A small contrastive image-text model, trained from scratch: encoder layers 12.
Rows from block 9 of the image encoder, named by matrix and row number. Rows with one number belong to one neuron. Each number is 128 + 32 x the weight over its row's rms, rounded and kept within 0 to 255. All counts start at 0. Numbers have three digits each. After the name is the row's rms in percent of the matrix's.
# fc1: MLP up (encoder.blocks.9.mlp.fc1.weight, 1280x320), inputs 160-319
# fc2: MLP down (encoder.blocks.9.mlp.fc2.weight, 320x1280, transposed), outputs 160-319
fc1.1038 089:074134126107162148144165120101103108175153155157132141131103126160160135191163132114120213090116156122149132179171169118102154135146152111155145075125162175124101106156106135111148113116172102099117109092142156137183139160138159151172137088115124137135071151089126080154066149129134063139158143127093126172129064136151164154116145109142089107157127054112079160177142086104138110121134091197164143100057080157121118149161068173179128093177169083122115132112131059074148115140105135
fc2.1038 092:156101128185144100100126115180182112076112096142124186111143142102104095079139173144130116159165093134157102052112117151104133146099111146084141184114111130144128122069130173119069176137094146126082095113080111091088150054153081130103137149166190136148103144133130180087170076183145140153186047147107134103088186117093098137159109150075118115090107164155109112092134119180133136171143197047097143125164153125138118131081144115069078135096116194120155168107095161134055124125120130
fc1.1039 080:149107164115135140134118087184119149150123160135173174125169128125229081149112144035140186108095159131107100117095142132115087112131109152154119092120150135146175152147122117095104151183108131209137145135079114129104086145149121132084091102151126150124121155154155095157073136103144115137120140156131056143104105170078177144113153112112159097124184143144134110141112138144138138121181076115140067141212120111110127158105130103147156113085079129159102089090163186105133113201136068
fc2.1039 084:111152149104180138082127134099124145171170115092112160161118184133141145161129093175156137136130079081150083177153160088097104117116095053114163117159096132096179158116149172111132085085055100122116154136162163184128079075160162145111154136149149142103171191088131084108189101151167149156116105029077162122151151097199138195091106153118133137128091138173125091057191146118154115120166121147129208152102137056096120131178106183111144133134150150148099152085124171162169189133089189
fc1.1040 150:132132191146114193164098159142166142223098150130145178114120137138102107092133128124135104128137093074108137115085166184168134161053136177099068140192148120103105098164149107153092158093146129116161155135141180178145204102171087151095123149070182161115114137159103066101100173092142175170126064156155128155141128154137125125157076100073154141157079169088156089123080155120122091079100156129211223105143122131146144121125098126176101164179113125150041110113122143138091090111081143
fc2.1040 153:087117142115137133062145109125096133113182185193149153195143119147166143124097084149162098131147120126149129137118125107138102072101111084110111169146128157097113130114100134130075110112109080098082085100140113116160144129128103070109097109087127103185196151094172126107107151154095142167145166163129163087114177129100115120126098153096142078112137170145103114164147094157169175130158165070051076146133146143085188165055109154136139128110093143120175137136127091127154139112142130
fc1.1041 067:120107155105105179140182116106122087136126100193089113120110076131131126141129152102081165136124125137102141121099107074165170142142138114119137143102079133132104080140152103158123208130161081109167124141095142179118089093154184113133108108133180112136098117146104155167104133145113168118151078067180106100195153085133160193104133164203129102058170130138127168086119127146120088125168107173130105132141124126092185106092139118102124138130150109142135138038118102149130166054128130
fc2.1041 069:159105118120149065103108182178187143173120121068169126183129148102126080109124115130144165165140177156140095115130140187139150104108101146159099127105125151117141145123119139085124093127078125149045151107162069098155087141131139169097177121131080135131153130154105102073127143105149112144133125183116148132060126125109084137141113113092158161159125136125134110175176102117171171162091107104069138144112125166128132151172144103102178105130087140102119156190110171146126085160134123
fc1.1042 073:146118152089122157088170133096162143126192117108105120105150111183128111083184125161158157077146107075096111147143176150126115163096137161110136103163138104108099144092131150139155130123091181162083135162122107190149046126133105132121189071169169100138081136128122085109123069147182172121121080126082164190117083157140166130104113159143177097128126081155081125133193140136135144131120114094140087123158068127177152150088082150188136157073123146131155082123138194141148043109133075
fc2.1042 079:119092144086183105127122152130111098101140179164208201186106136106146113167063161078108061107098098107121110156146180131100089146132096102134121093146096131133205147134099159140136105105077085140139090071104112220101136134186151175117096163177134185115161164125114118170150109156048138118123137149141116145096168104147134150088156149148146099144106160123184101113182158106152115094202115147185173175156152089073128177164133146124101089125152122125104115138126125155062165156100157
fc1.1043 097:156133140136153103082139178143136204161102093125149126161046129090128136135109114117078117110133099061108128122089133152178124086105130118137164133108092150139154115117045096153110134154044128150141111193163108115181143136114148130148163130149100180083085127159170120147170128143157102073166103181158130200105089087115174121100156115122160129140166171125157121091101061185143126066213116137168057105105131124156137186116126129151139143109131145141139212131079182112121159098156084
fc2.1043 087:084146128159042129147066089132161103118144197109061106124175167144087082143062147105157153128159114099120152129111103171123182154152130077125183136099129123092104129127194164058148150124147175132141133152113162211087127100137159127104108126167113114139217076093082131058144102125124138145111158098135106095111093125161154177110120163134127127067124084111098104126222147117131136135093119148153079138161118122153079112108132084100173095181115153077136059084145117164132125146091157
fc1.1044 111:113122147156192118095170143141140139138105172100171169125086102106053136144110124142122120100135106143156126110147085108108141148123105059113130131116136141141142185122107140103186098131163085073130105168093156091167164130088131106094128065163172123135119152153098055172163154103187143130105123131074160117128142159166147148115169125115119085117094136111123062140134134161151121189144136049094102115095071144148113090096169127113104183120111138127148112170178174122121113124058065
fc2.1044 100:120140124110124118112123088150155122115153092123126134144167187168148145093130057139190097191153129195092107053059118159199091163186126126097145151112114136124151105124116142075083181117120188162163174131119122142097134120133126184146084123091144158146136164126170158141123146104199072111143091167128102121098138126123134136059157085141107141160155131148152192115123114108107087134177129139139109142188144100131166180170117124108135087121119131158109060121121118134138104139172199
fc1.1045 080:111126095075164166129161048184141128073132136158135088121076126141145062127172167015156105153166115173182112143122151164081152072100108138053146095150141121171151190144122159087103165143095115122142109108098090055134095160101146179153085146167125140103108131184134092078179170120121097134070113170158093169093118095176149110179149098131147143162105113115096073107076152139136134170167102112166104136170117132143144077125109192116140125123162149138114141128149144115164060093144123
fc2.1045 080:121176180163094115112138108095052108172126112093102113153138120120111129130053079207087191121127115081118103096170132118127110132131129092148139172115147181101089096174155093150134055101159166127142097146111172139150177098139104077123152099088145120188135096115104180168099090134168130114157126081134131118149142131065056169138155100102047101113135124107112188123163078140137130114102127151099120090087130146087113196164137090148104164135098092106206105151149115159132168140077109
fc1.1046 084:169152125112177085113123125212158140165210158120125161193098114162086180189093115126027140091155124112131112147162122104125103139090123205149152121065108123153144107164137156151179089080102087123145105164160126169064107118188194082093140094093068111105174152154178089168112098124106086127106166153123113159102151165151129185131106145126105063117110149129132185128187125157143110081126147118158144154132167106137123122085137109121172064080128136113099141119179129152179161142096127
fc2.1046 096:081117157111138110104166138087148188176148131137109083146116039136123126186101108116131184085142124140168156112109108110090098166134125080116159155178129061121144129205193154128120137132092093111134165120097165203152067142132089158092134137141133121138160105066147076107179130155141144167115091115194128194183123139071134175100132109179161167142102145200118143119190127131148149170156132149154133161158112124067099189103106150154149108078108126123117083162139165101090168091084122
fc1.1047 164:118085095035101093139097093129119129184119211120183160102132124139059171049150110133129114100158122085133174092123228139123210111108184099127111106134143101160121179166079134129122095077091118107103138092115093143106097051169199121080100121152161116112087170097157113086151154135129157074169082123113150085148142116107143149135142123153139115176150134109099173124148123146170062151145129132107124103062195124120115136138099075125113112095137159184104125167126081073143139129124142
fc2.1047 154:111146086155144159145121160107087115127156076094118145145152106105194057165157148193144105102136086162166143158085036137163164132121062132122117170099155142127170158130142104149133102170116110110134132156173182096136063137118140136111175074137204125152132100147086119174104141070163104107114143095124140148158124127115129133166135187101128114074129157091114094150122078053084195077119121090132183131105130094141111083104181156105161142138132098144099123072133158154071080096120111
fc1.1048 074:104084088157156133167195091139082098145114078102046168110117131145128141142146209128153122154148144146167084113097138170156190124153126158127130129160175152135094119180165214123114166128145089136124132119123142102076163122109150094099167170154155122090115163142104149146054138145196128111131177147133114099145112154179128116127174088072130081165172085126113156146113109172130143146083156191119115069109109141136129109089207173148075168072104168084126110139107084177139128080081114
fc2.1048 090:133188123120128129123075152137143155127038126128132171106104118123097100075125102087109087160146157096094147047147041166087183162091114198102165100081164113124095180140083030168109153145173111146071126110138096120107110125144120125177121145076142143146122111135130113103109090065140092100152138119096132098101119134132147021170133110140159117195111161129157130152098135159095098182074138117070125140113092139193169098115177098106129132141161119115177152126139085129112124126090189
fc1.1049 092:120128081139193117159150097145087138134029145099108117176067095104117079125154156136174192169117106145146122138157134195105131139115155092051136064094143099143156150127173069154145099154172118144161168149134180084161144070125165157101161112146048162074079132126118127118081145119109113072099135145125176187116164136148112155132175105122113142116167068155130125154132106175083107097126099156098122153142156103112055089181061108140110080184153107107114096049152106046144101098134147
fc2.1049 093:102121080127149158144141119158170135116132091168084144151171201107118144121098093186153099082146132100088085103097128120130091135086127161071132175103090164161095097086125189085092165104071145129131084160140108121088180141128070071111104150134165103142176098190142078097159136125148118146110117121138084112140059128113102087130135164157138088123107188132176045110210074065166160127121107090098144094088088130095104181133178192157137163056089191133163129135078152164112168233152147
fc1.1050 093:168149120159126125153151138160113102155133124139111148119113132187117128189136156118102125119168080152109111106099099135168159127111114151098241126172137163133121141083128138101090124114157130061106104131133172105084081104128125137109148136104121174105089129146125133132147126131148127154103067215114133099114129136132061104133142119098118158112149122151071129130181144082162108098119185201141159150132169120136216118110106118118124086167133151137126116081143107090156160072140086
fc2.1050 101:087092088151107119102122130148113147117126140147126126113127100140196136044084086117088128149165160104154103150091129139095161116144128074106087088128118136115171146156097121149100106118168157123135173159128053150170130141160184100134202083093028140205148126129092153109120195132110126142159182071125107135144138149109115153161146088121113143140214180068171147131082081097141081190067160140084111125127152145154056107151136139154192152145123104062134158135085111140085137071137157
fc1.1051 062:073151073136096113149108127141109132130104115138059113143126162135124131117069116095172153115105086115152186160161105196110215104123114135142172108110096210084167089138155135138162068147091075050108054166158113101097135112112082138133130150138105140089120138105156143109165106071134150158164118154124136134142163080128119186141141150099090135148100084162085142145146099165118154189168169114095189111101107125100128100115137093108140133109120162076129094165175108075147089171131106
fc2.1051 062:168117157109132158102153107074135142122143143086178146094134119122113110154155122122108095139126141153124103109101112128102081143110167136070121141145153044142126184119122113150112162070186168198156195139065111114126111126171158088106149113150161107169153126169100119175116156194108099105085125095125111191137114125091142061105122152172188148135124130091156083086135139123108137060093034152145055132127108118138126141149143146149146104142094108144147118119054126161142146110120123
fc1.1052 161:129156153087127107135127059121123161168134113175133181144172099082140061121076119140123030082197120092078142105108164092093146142104119121088112109170166159099141123154170171141140181169114101132119153157114107075149134128165198127125136107146170162158115108092128140131137187136127165109140086166122102149182119168117158175092118132165128146164168097113151131194147183131129133141101096186096134140134133144131105068104109172069129147052092148119079161119099160172131084145124152
fc2.1052 173:109106135167066124089140111127126182129159133109111090123089085164070158155132115112094190176084070113166096115132096155158132117117141124123151149148135124176135178135138128101105091135112167133170138094113115158164140083117124128091118102105136109105116166143105140106142138087131097175165143147141150124109083061122182105174168066130116064149109096147089217124152116101170164120112224137126144126138168133116124148108170135070105106150140143131100112145170147114196157084092104
fc1.1053 109:172154085103093103100090142136064144105116133121107176108077160143113158199108115109131175151146108136135161168142087142164138112089146190114113120175154112110115129128159129108113155088143160113175107100121148089176114158097206150125203164161087112158149161076165124068173134117138102113107112103102137153135095117113188134070115134125147168141131155075076098111101096107089127102196130069136078154142187159186121120080116140127171069141138104121172072122109094146180125135132071
fc2.1053 100:099030057145146168121105147122214127113111116160113101155165087153126143089126095137144206085184135092133115134170137151099164172118126099142165176081142119141091106131102172089165139193123113138106110183157134105119119137127141136139108125123129132140117114197069121102115128137128170149064174114191096149108099159107078147125186087143216171122148106122178100113132115127118130161124121201121157141129120078103105116146099148054100125166124131109145155121148151142080133126171153
fc1.1054 133:137091153104130169129099080135141155133128128159119126148120094174096165147089096137071119112136153082128169097182148109121130094125164100126174149103107139116176094067144096152103155136131094083084134129174109139115106117136102118103133141172136189115142116114098106127162057137184112101136159092142175167189131113137150087128109183171128160157157065120110076140105151160198095113125101081148132110155148131130090073181099145194186136128135166143050136116145086134090088102126157
fc2.1054 134:133153066107112126095159168144099147046138176123090137168121152096096090178156133126190123130107127140212096123098080103107117122160100101107073113086147136193115125132160160138135198123178146088169108157120086093145111144142135173126109157139146085064103131106189162149153160129125133144150126116118132146111150172144108125160122105130184053093095122185084139127090115116089108165123127129133074112144121153096127168119161144071136084091188170142169099105223107127176161147118125
fc1.1055 070:135094110137124132126175120158152118117169044154116215138156108113066140123165150118158076121101130114126171131184121122156080218157139104130140149147083136150066179146123104159109101192060116192126153156114146162108195115124078091143152141076108083152121120162113119126097109108193149100136130117141087143090191137127110164106099163116171113130139089140149160095156128082160138129059116101134124114110132121178163122120129127099080103159090111136088139074129169109135111190079164
fc2.1055 069:151165113155119159131117135098168134117107138161101073146121195055129084150147119110149158070137126145121077138136148156070189059112120118176116122086168121155165074140148120061133153121151165112114083113195142129120126207070131174137058141172104162152133113117172077133144158090092102091131098105110150119166062118140130058141140101095082096102113146142132101165098136124119138098167130126154143086127145127116105180094128167166153164163134133182117087181151169135157160054113145
fc1.1056 086:167158106170154091118130173075122151156089157047133165137151099167102141102145127152133139101132126111115192158221088151064128114124121182124174184170124111106113137128116126095101151112106119153145130092125121107154156154120127159149145112179122121079145120088093112115104134137103111174094113077186145124069128155130134141155136152111104158169098109104140094100101139140142156135151146105127115126147098135093119056133118028115136104091113131068255088148195180164144116120136125
fc2.1056 089:133099128091120124171121095111107128148197173212180111153158162122136195164130134070161088198163133139076099048036150079186140136090161094111056113123089135137198100145140136149124128143153091098106134198149178175086047132159140100127119133074114160215141136133165128131149122113165119102137126161059103098120134092135130123108146154143122115079130111124143142176133137140113113149082112151152155127157116126150156195118166216117124148149122111187047146119116083123143123088142147
fc1.1057 066:118093174112131143120150115164098108097119210170137111149096156165069182170099073108161134121174171149130136119128095100081088107176111150135134169120174118179155176118131146138125120112085150115188125130105079154140141133144140133130132084129114150176114110184125111107148126101073136121156090153177121140081109154103110083204087099138137140168123105145103150139129126148137120185191144138045074123073110150194129140060175143111182110151147105132064127066140079171126141154098138
fc2.1057 060:128181092111118105149110112082108103163146103066118151146126079151174078141146161116106107148131086101132115127162124125182148130107126125124091137111107115083074080195154082143141093160142142162087088129138135095105136073105079109078100203130120102145139114106121166144110150117190111132101130117117179176160168149165152182091161145104118155063135130116122072109085132130144141077114118161232173103132096127124111125191086107111066141125170101156163087158127233106194120095178154
fc1.1058 064:067063150117091132092129119097088157147120165049179132147160172124173142182107111066167124119129147138133136138198168087132121159112091126171103160096094109128171124127133091131066101099079135174143155110053097176132149149123115139181136115161153156108146101150077097203124123157081125124169118094140149217121151171108095120099138141144159195089128070165172119150115189095165099106134129081115105170078141075090117119107129126115118154129190144142118114067099230151162085086083124
fc2.1058 071:157191120147179126097122162106126144154150083183093202125092079119112117127126100167077205109142127134085081150067113151098116105103082109080122141171130141100125100120135148180167082133141127082117114153139142120148079100138107200096153184111102107184133148096172106108120146103116122154118121124095150149136134117107119160124086093103167055139104173131103122073128079107090153174176140153152160087161113165140106143134104138165130111109095106113146095193197153118123155127191154
fc1.1059 070:115121126130127159095135119158130113132159134147106062116095140182141115138153098152181134170121145161139149106119126124112145104119105150123120077141099107059112097159202158076128091165109151123089073148155095135132089101133061117133166144121123102102108136091169087134164167131111142122100112136140155083159116149175034093138145156075140069156084127084123127231170157108103177140203136092135104116151166148137117145167047094139173170112174131157088202095177137117153118138103159
fc2.1059 066:153133130105136103148119134128148161112099134090160191172131078071129102155081161069056151100131090159133117159156142141125062137175105077116140140095123131134129130117062097114095140119139159138183159134044153187157162113127180118106076118107186134110103159143067174098078126140141108149118123179115095173173147150096244131154102125155095120130149105201137140051068060182134121090115125171127085161097122103017084120055124130141111111150102111182133080135059159055067137105161106
fc1.1060 063:128157118049140160126093143189150153185136191038153170088152066173144115170137174064142148064113123127101090157052110123109123156127176120136135080060104120132137137105131070129124116154140141150158086134158114132100082131142139175125132136160181140108115193079122113153149094117101129096168144183117098145129149134113172135132152115121164116166148156141157103177192146077086077066141115106193140104150166149137153149120155136138137192154101113209070111115153148088128098101119099
fc2.1060 065:128100194163115081124193087144138166133180114166156096163109144131139138121088052146113108165140065102167191154138185122160104130157112101134192136133114161119150151119115157146093124088126133099136127144116153130125130104148132155071145132124102075169191101121130095115149119125147104150111099055200194110123045118125098148118141164110141140162112167154150144080148167123099169161144171120109149138157083138104066157169101148085175133115110157076153096082110103135114123153123166
fc1.1061 117:091137150069100116120164089135142162168150125099133115136154174189114138130079130156102177041126081168147155128147109146163154133099144179129090123164117128186092138111132180168049097085104122084157145167135177184102120055092141083151152125151100176104149173142143165131211105155112123136155113110125114205091121107180116229102141056122111162123114137078104150161149082125180118194145113130136146141118061158103120106126143128090136087102082124105140153122142170139123172126064118
fc2.1061 160:103143167132149135134140092115129134163162149149118126172133086155137173130095122123141193096167146120176102178110142110071087139188119118116121125146106084120162137112129157159086134175088151127143166164123090194090091116133078134065148135164157149105172123154149072172161069132094160146144095118171158191143142162109158190040129161156110192170117174146122099111196090133111099093172131122149166115178093082111121157128053176168162114122155113107138067129111147111118101131135136
fc1.1062 068:140130189107064154151183093127114134060141134124143171184153114126096119114135214131108130093167107089115200109121073108105130098124129101214188103137168164181120124163074109135139127144137056130122077122150088161110158137111138100182124190104116164144147114102148096114154104108096109163091104127084140171072140075120157111115099093129112122107165078096151185108150148094092179207100161150174085076127167097098134121126145128092107105108132082096153109075175129147149172128046160
fc2.1062 061:090142125216212084090090160138142114124107117149130105091133141139144105137135106128140143134070126179134072147147171162120060125129122143100096154119129074103099128125202125175111122110161202162086095114121120091151133154156147181117113126119124107161162095103097125157143124103185144081139099119120133078180127151125081100133195147120123091083077131172099100150089128172171056110135103135080217159096114123131131165107147100131097145158178180143103177149124135104151096076148132
fc1.1063 090:162102173036094141146114112174097186181155135175117128155130111175073129108091152168183112122162210105109103161119107109088133177087152106117154121148130159123109103144102124160121133146106119148127135148155119221142126109102112117147126160161198155086105079175143138084138133171087179139130139127105166118077184064135176136166210151141109113166193171168145074161086130093195114127096121081153122107091103175117169111161087106130141123171087145112000146146124108140125136149086154
fc2.1063 090:138139125194126152116129089129172140068169116113136148086170150150133088169127117113119098118100071170221120151190159160120107127155071087114090136098133069154164139087111098091145135135147109042088095149143155059092141118156131148131098116110100057105165151078128102114136157137143071136137134176093091155199076168102144078115103146132159137154086135079106119113179115178143104088118043132138121152106164094145154137112115111088099128009120131128198117111097069142121122114127117
fc1.1064 099:101081162108109090155121097138173129133120129064099137097153136153175142142113132086087087109104079202127172081142082139135162107160122154136139136117125150146118138120172144172124148120148118105135126129146146111158194114170137147131114162079179108114147151158096141143141167200158121079128231188074075083143133140161041152163105134107146155106149154061132168138136079102205037112089140103076092099145116139152110112106096141182130151145107170158156155113176110078156138103096132
fc2.1064 123:151105116122050088153124143111114129091171099120112121102135175125100136136199132139079128142088062130121144094108081118136176139114154113183173152131105167169068174177112152116170184139152130132062117138097163105147183117095102127132112134103135129164106089091114176111139163085169098097161127172114139073138087152116158160146118125120132124090112127104095182164118147137189102184089081174115131129093224141142155138149130126105108161167126172154106161129157158193169090106136199
fc1.1065 061:127202179085115103105119105158160168136061084141157109105053161154106140137123091119140141125074106166073076107122078122115144069155125165082159118150162105114133140115119149173170139135167088136115092155067053131158033125126195121147136120162152124088087115126150173132182112151156154135141099174162146117154122117155097094117139134131136168125083128095131120177118093140168165143071131141075054115110097164134154170060181115151116120085146171196097121145102138125125093146074135
fc2.1065 057:178104113117101132170090133069083145117208175101070086087153090146147144146145163176177107156118148098187168155115147118146085145109181156124083125134115131105134097147137133071117078121103164119089186088146175135112213152151087123139131096100096100149184093127074114132103156089088154123137195113120129151103146151115234146174105145116126081109166118114114115095137174089092137102170123141198234148154144045126113075165107098115125123181109094066164087143131115149117144130163128
fc1.1066 062:117134119117154101172121125143188082116113153126098156071113089098088134125124132111082119157170143172169132127129127170144061149136135150119097044098131143121212172088148155134152136089169172105052151093157134096151122173207123093123135150067123148109091169130099138140117150098178077115107149119129153170135150216122154160174081095141201076094114149125098039123152117151165094086120089132138173113144173121121055094148136174129157078169117119125068141117104131076132152114096157
fc2.1066 064:160115127140086160104154118144108213145157098099129117180158147131221136102102110112152124137104090076124091105136111089125243093117178074127165191165146093121026060164140119096109089159118144146183113122143136178133189086060138118140093132125107162106123081091138114117151135178066158143165123120156124101170088087111127118128166117096057149143113107132173227125067124085135111157119185107145110102112109144120167129109119096127117134077118124081141129113161135151125144139144095
fc1.1067 174:137163097113115119123130096125153144135155153132129126095131126113200115124140161133081125110185164098119134117144170185153179118152114064107109114105078112114175134151129146115129125133101114113141094157094081117110158128174140141158157140038154123158078141126163120084127100114142086116127101120152108151077125164144069162132163147148191159149137179149109142127135043111130117122124136110096155158155088112080161093073079140193189160201151131144090096100102120096130163106149091
fc2.1067 177:127150085116098104104135102139130136145095186145129156087142125115128127119140118000180165116182136165126086085133127098097131132166169106178132076141115146116100079145163177127196122128103138143201071068084163144118141099080075169126156135087173121154133117128152098128061097146125099119071093111104124138145143120131189145187090118154114161158085190113116123124100139066130183086115128161139135162184111098130110105118146118071157144067205118126077061100140165119093109172138125
fc1.1068 105:153128201076117103179138074110149125130179131130140160160164175166153077137059173155079160147140136155115102074158094119087045123101090148154146143114109112143163150110117087145078069127137107173096109114135099125124072158194125131126138146112126138116163090078115114148169155168119110189083129101147141112144153130164125138154163128143133131165063089123096148098108183126149179145185137161145105100106141135120151142108130099119109116117168147171108144108118112099156093113081128
fc2.1068 092:120162121167128121160157192133093154128164145080078144208115079180118154131117076082078190152155126127106113122168139183111099100130107117128142150205125134125105115169122143150139120095123182134149139149078155145097176108153138148071108139115167064114146099119137105206152104133090131113172079155148165213173121146096141204127127090111093105154139144140074138150103022121131126155108098131143129166156123148101091135108158116134103145102156122127099119116120117135126126146185148
fc1.1069 085:103151069152146126139112111140164139176127132157107091161163119145141090201119100159088135153164115104155132150114110193142136132121175125118124124181131175160167183166120105092120071170079167102114101155115132115117110144197138079131179146107065124123120123186077153187120202163179144109128200107105103143142162138157121181161115115130095126103150175141112130142143111057141112071100114110144152140142124113120133126151122117116195133206114086129122167119116076074151154104119162
fc2.1069 083:049091155122124138103154182082083178150109130070137148130113142114150148112178171090193089095149161140115107135114152108067224137200114130123160098142133149156132116129145096124141202095129033146154125103178157117121168107114108128078097066135181155135173114077140041136141057092107097195111097169114136105176100155118090125118138094137143125128096079118162133105148091138119106135134138131139127089133088126148125071134121128096074172088116134090120130102124165169128090135130142
fc1.1070 103:154139147074120104112168107122160126146148160092105134122120203144164135131111165122229181048134136077152128122111162187136096095135095121083087124103071157141129135087087151105181130121090148109084124135105097120092161068112148132133150061103132076047134163137160164128156147124146160126152122135167138129144147145207177129153110116068153182133084154159133111106140122156134038161129133112135105095082132127123136102128103172132150104169074165116147135143130100122142148148162103
fc2.1070 114:137092184115149149201120072170096143095152159076093154173122174149097086170066167133137154127125109096104138160142160142142130132163120157105139161085119153145165148075122161084119134162139213124104132175134126109095164078097201117085131106221132114126099121175102119109156119157138146072165157139111175111126093104150146152138106160116087079119130120065135144109158142135068108099109076078142117087161114089089126182144141153071137153098125185131107144097121092128098005123089130
fc1.1071 134:158141124111108075092139072150122154165117124134132165060125122065146092041131161139050064050162114178126161182160129130067134134060070183134174110154178111163137161111072147149110122112100141118094122076132180129106142116161145159161150094105108142143167122169139142177135143134133100139215150095141143085103126165150082132156133117141137081180138175102149044153101123126140104201134151085145134163135131118107111130134147176094120111096082126106106107164128158132153081092123090
fc2.1071 130:136135120062096114117101103112151102167092131095094160132142169117194195167165119140122135109110147115148075157150099156172111183149164103156129075189083131119112126096072122118160120119159144162096089125139167103102138082077108122137106101133104144073077134145166064090212067122169197102086104166106121147162088165174135137156138138150099171124163137107104139074107126083130141122178106132115141112166097122144127126207045192073160130197054150121094129170180126105149142131170139
fc1.1072 157:137171172057108123115122081154068080143116152174132164177103086076098149129133099180094098140150090179136080104105128148139115142114107132107086109136059136145093122095146175116141251151152179142105117196130145108159145149137153126136027181124160124165143147104108133103186163156149105167162150060144155156081128133115104109074115130170153151134084142103229112118157159126177133142162140114141113068129115169122139151135163053110134190114131145143181166096050150097163142098105116
fc2.1072 151:098095111192124115039174143142164135161123128135108135084172079153120134098112160101129160107147185073095150123101118158090135154160180114084117127102092092124113140171082149170086087168129124127090139155136064133150112101133135136125150121149098127074143139161059106086145070188184127126119110141141103152167155063156144157057137134105159049138224071143139156181150109121105172117143135176070105180161162051161159099091117145023187088140131115125126191104108111148110144158124139
fc1.1073 073:091128084079106119056146070133136128055141113108136159163101094123169161085127103151089130118155095134131140106103190146069164146094173116088116118094170138114151102153080037141145162155107142116139149126171062130133048100139123167115088106135094134091142111115134174112072107077171119081132117164170103136138113138211171129073101136165160126133171143157088093131148083199058097182118133126130127138122150128151118172066142106163122078170135180170162092086113164164157210116150185
fc2.1073 072:148119160181148061161089098141117136193122115125095126085137135093103119163108129111121086084099110121120102116149074125160093126133088130170141116128107141177082117117165187047112104124151120112138090168079118165133170107126169145155129178109233115165148117144114101176194136123126120194120146118124117127119154089122142109151133190103135135134057139139191129112166184086067129127133124122136149099133127125141097150181132090109089138117162147095111120145105102116090095094117092
fc1.1074 071:126141127141075119089155135151111131154098120089181144131165168191104127144081109131094148173127104095138131161108125127159188106070125117157159115066150109111074128123166171122165090121131124152099101128084118104112144093174134096087156076140148109078181137161158092152124111132155146139135080136159148166193205115140144109148111103122159115162116131076146124147157112137103155202076126196107134127169176080109094100129128063173104077118164144146144103132068100102136152098077107
fc2.1074 069:123118149160145077144109118112137127115124149140097136135127087048166142104145155096154103103148179134128104100126147127113118148187171123154096143152151175119122166114128000117077108116139170156127105141211110096138124180090139134131145132095091137196075129115119107147129118104114127070151183155133103160118092125165131103128155130134058107068091109179097143126112092121125121095193132108099132138115101135166140144110135173064143143109132100118130125144152143125116142133181141
fc1.1075 158:140131111145117201166115104082149114177120098139113176097130117154106140109128195132130125098173129135146123111128097156163128140070091153101085142174127110142156144161151160133120157086131107129108129101167154192127083154153175161146118098117089092109133168141142090158116145119120139207101111122157147095122168125098196112108163162099076135170127138093076156161091135170124113065088093121086179092128113104077157107070098110131159071176132107135115060132147147194100088167104147
fc2.1075 163:142156168038135151083108045164157133147132146054190159169112102140139082115107166042107091172162180170139145151059089194155118132108166143112067112101137136150090104096103103114147117107131153110122091127100128156127103122159116126129139119108150160129110178136106134122233121137090098065149100129104123161098159064174077160140138093140131080117097130169094133128126147167167105138124157116135112127110171126148137078106121139087122154129129127134149152080107062153120144116146162
fc1.1076 085:125117083131123121057129143086144193125130173075135161078122123114125192156121160100138137096116085137126162163135115122097147134136162109153137132118191073140139115121135147232121034174100130186123099127195115106139105124089174094169083125146102193099171169144178118100136139117113122174194087145103101191146113165105159169127111090135119149131149105151159118119160148124116128106138070139090126137082135173096174134100138166153096118083149131151187118106145152137118170143128126
fc2.1076 087:118103102154157144103165101183152106140158120172137141172120094147172086057119134191174170120024145131116136107149189096139069126127185080158161109116131115097140087038161138068117178106084151098176133075064158139093117148143050170179123142105070113154155116093151072151129126048113121096137127128107155133115174107162082171108131145112148099096065164125165113111123163140170160177171128157127108141125128177140065199114122133142104120128059140119038183151174168116082130116158124
fc1.1077 085:143122100170165164093122161136132168105182158100119149105123205108134150117127159187203066115180123151172136134108137129090135102141132159165103150160111095076142131194177127081131153191139153184128136055063154124075185172151073150105173153044139084153133076095123113122129089136089084114059145129108128184115164131079147147097117129087176120105100144115087127162167162143142153148185134121133186145127124132131164093047085206116090141112149171198086134089191167121109093113113205
fc2.1077 077:115173115074167122164180157169145090171116137157135047173119129122128117159150069130135137089089099131055124168165164119118159131139105105117108117060126160154114093183073067143110146053106090102114124131195117128149092143120122102203098142175103146135134118121186129146143139131126120096148115138182095100115112134180079134088152159154170166131173084193162090110173100128113121098093152158163090073082110101149105134132138089165121084177124121145132122152155134143124163115173012
fc1.1078 118:076096092111112089054050102174078147127035196127093077175092117126171113156119115150112170134125122130130104126154122078076186106122091154171147111171091177127158160129131143212125172139101122123138140133110116104138107148127142111164141138131172125058117119142137101114096183167137178088159131162166125159167171138114153113090113089132094146059131120192133128162133135136126073097081103105104141134141124117129151162078101148154134154199137155048101158089119127109177116166170163
fc2.1078 119:128157160147165164125175149118132133107164086143104147139157139182182193109092151127178097100158153116141148150104142159133134188056087147057196111126154132137152101124189130086108136095117119119133082129128172157139150104159121144133132137140122093136201117096155128159129133132080095159161130128157099089067150147121060065146071181133182113127159129101144091130157071097172158099176066083169130125086128076106165086208111128114109090131129142139146102126140156130106103063080120
fc1.1079 059:179117177108115187112085112167098114149128113146176095112115150167119161164111116173100126151139110168103126167142092156162162143122105110104136064140166097089202097118117164172173083102164128098115128121138172127151116115101158062174159135096138142130130082145061168229138073170132166173130127145221138187170084150172124171106130107151141190131129131133130109121182091111137099176135049144117101130189126087091103168170082159090232170113106170160161096134125139090148121119102125
fc2.1079 061:101113130140087078108173126083136167167167149107130182153140130111141151124105121118129177137117147097114097142106206080125100104138143117164155177139116186151135114142102129122094133126021117123185192143107145156095138113117131142142110151136134124176130133114214083040121129099072097113085102104087103141114082071110140110092123161123143121068108119141161104144123140130104172112194150106217172174125119114116167164107137156155125091101131095135100131162147206180089147157119080
fc1.1080 056:092092141122114123111153096107081115110152123138134088156123167115182084130114120091093135118152155108125132140113149149172124100158172134093123065119058089110158136154184099099118075127141111139146184158148090163095105115122100122148127160139152144072144130058125164087145107063106149118129183160172169207157160153143118125190182137075109104113108058176125133107100163167115174169137128146143192155118136174131076116164149138114140069072139137141183092128101068165084186178106131
fc2.1080 055:118171126164151119118125123133139173157091153116130148099099102152075113129138113166113157143124093155135124124142109091080137152148105110152174212114194131134060125126099129156125163133121140130113064108082156098130138164169146161107139101110121125205140129175089086155059185207184119111148089136071068077139149092117145100065102093169152188139140211119121092137160045105158082069087084140138103106123124101137166164147138122133093144117093095134143114160156166093183068090124122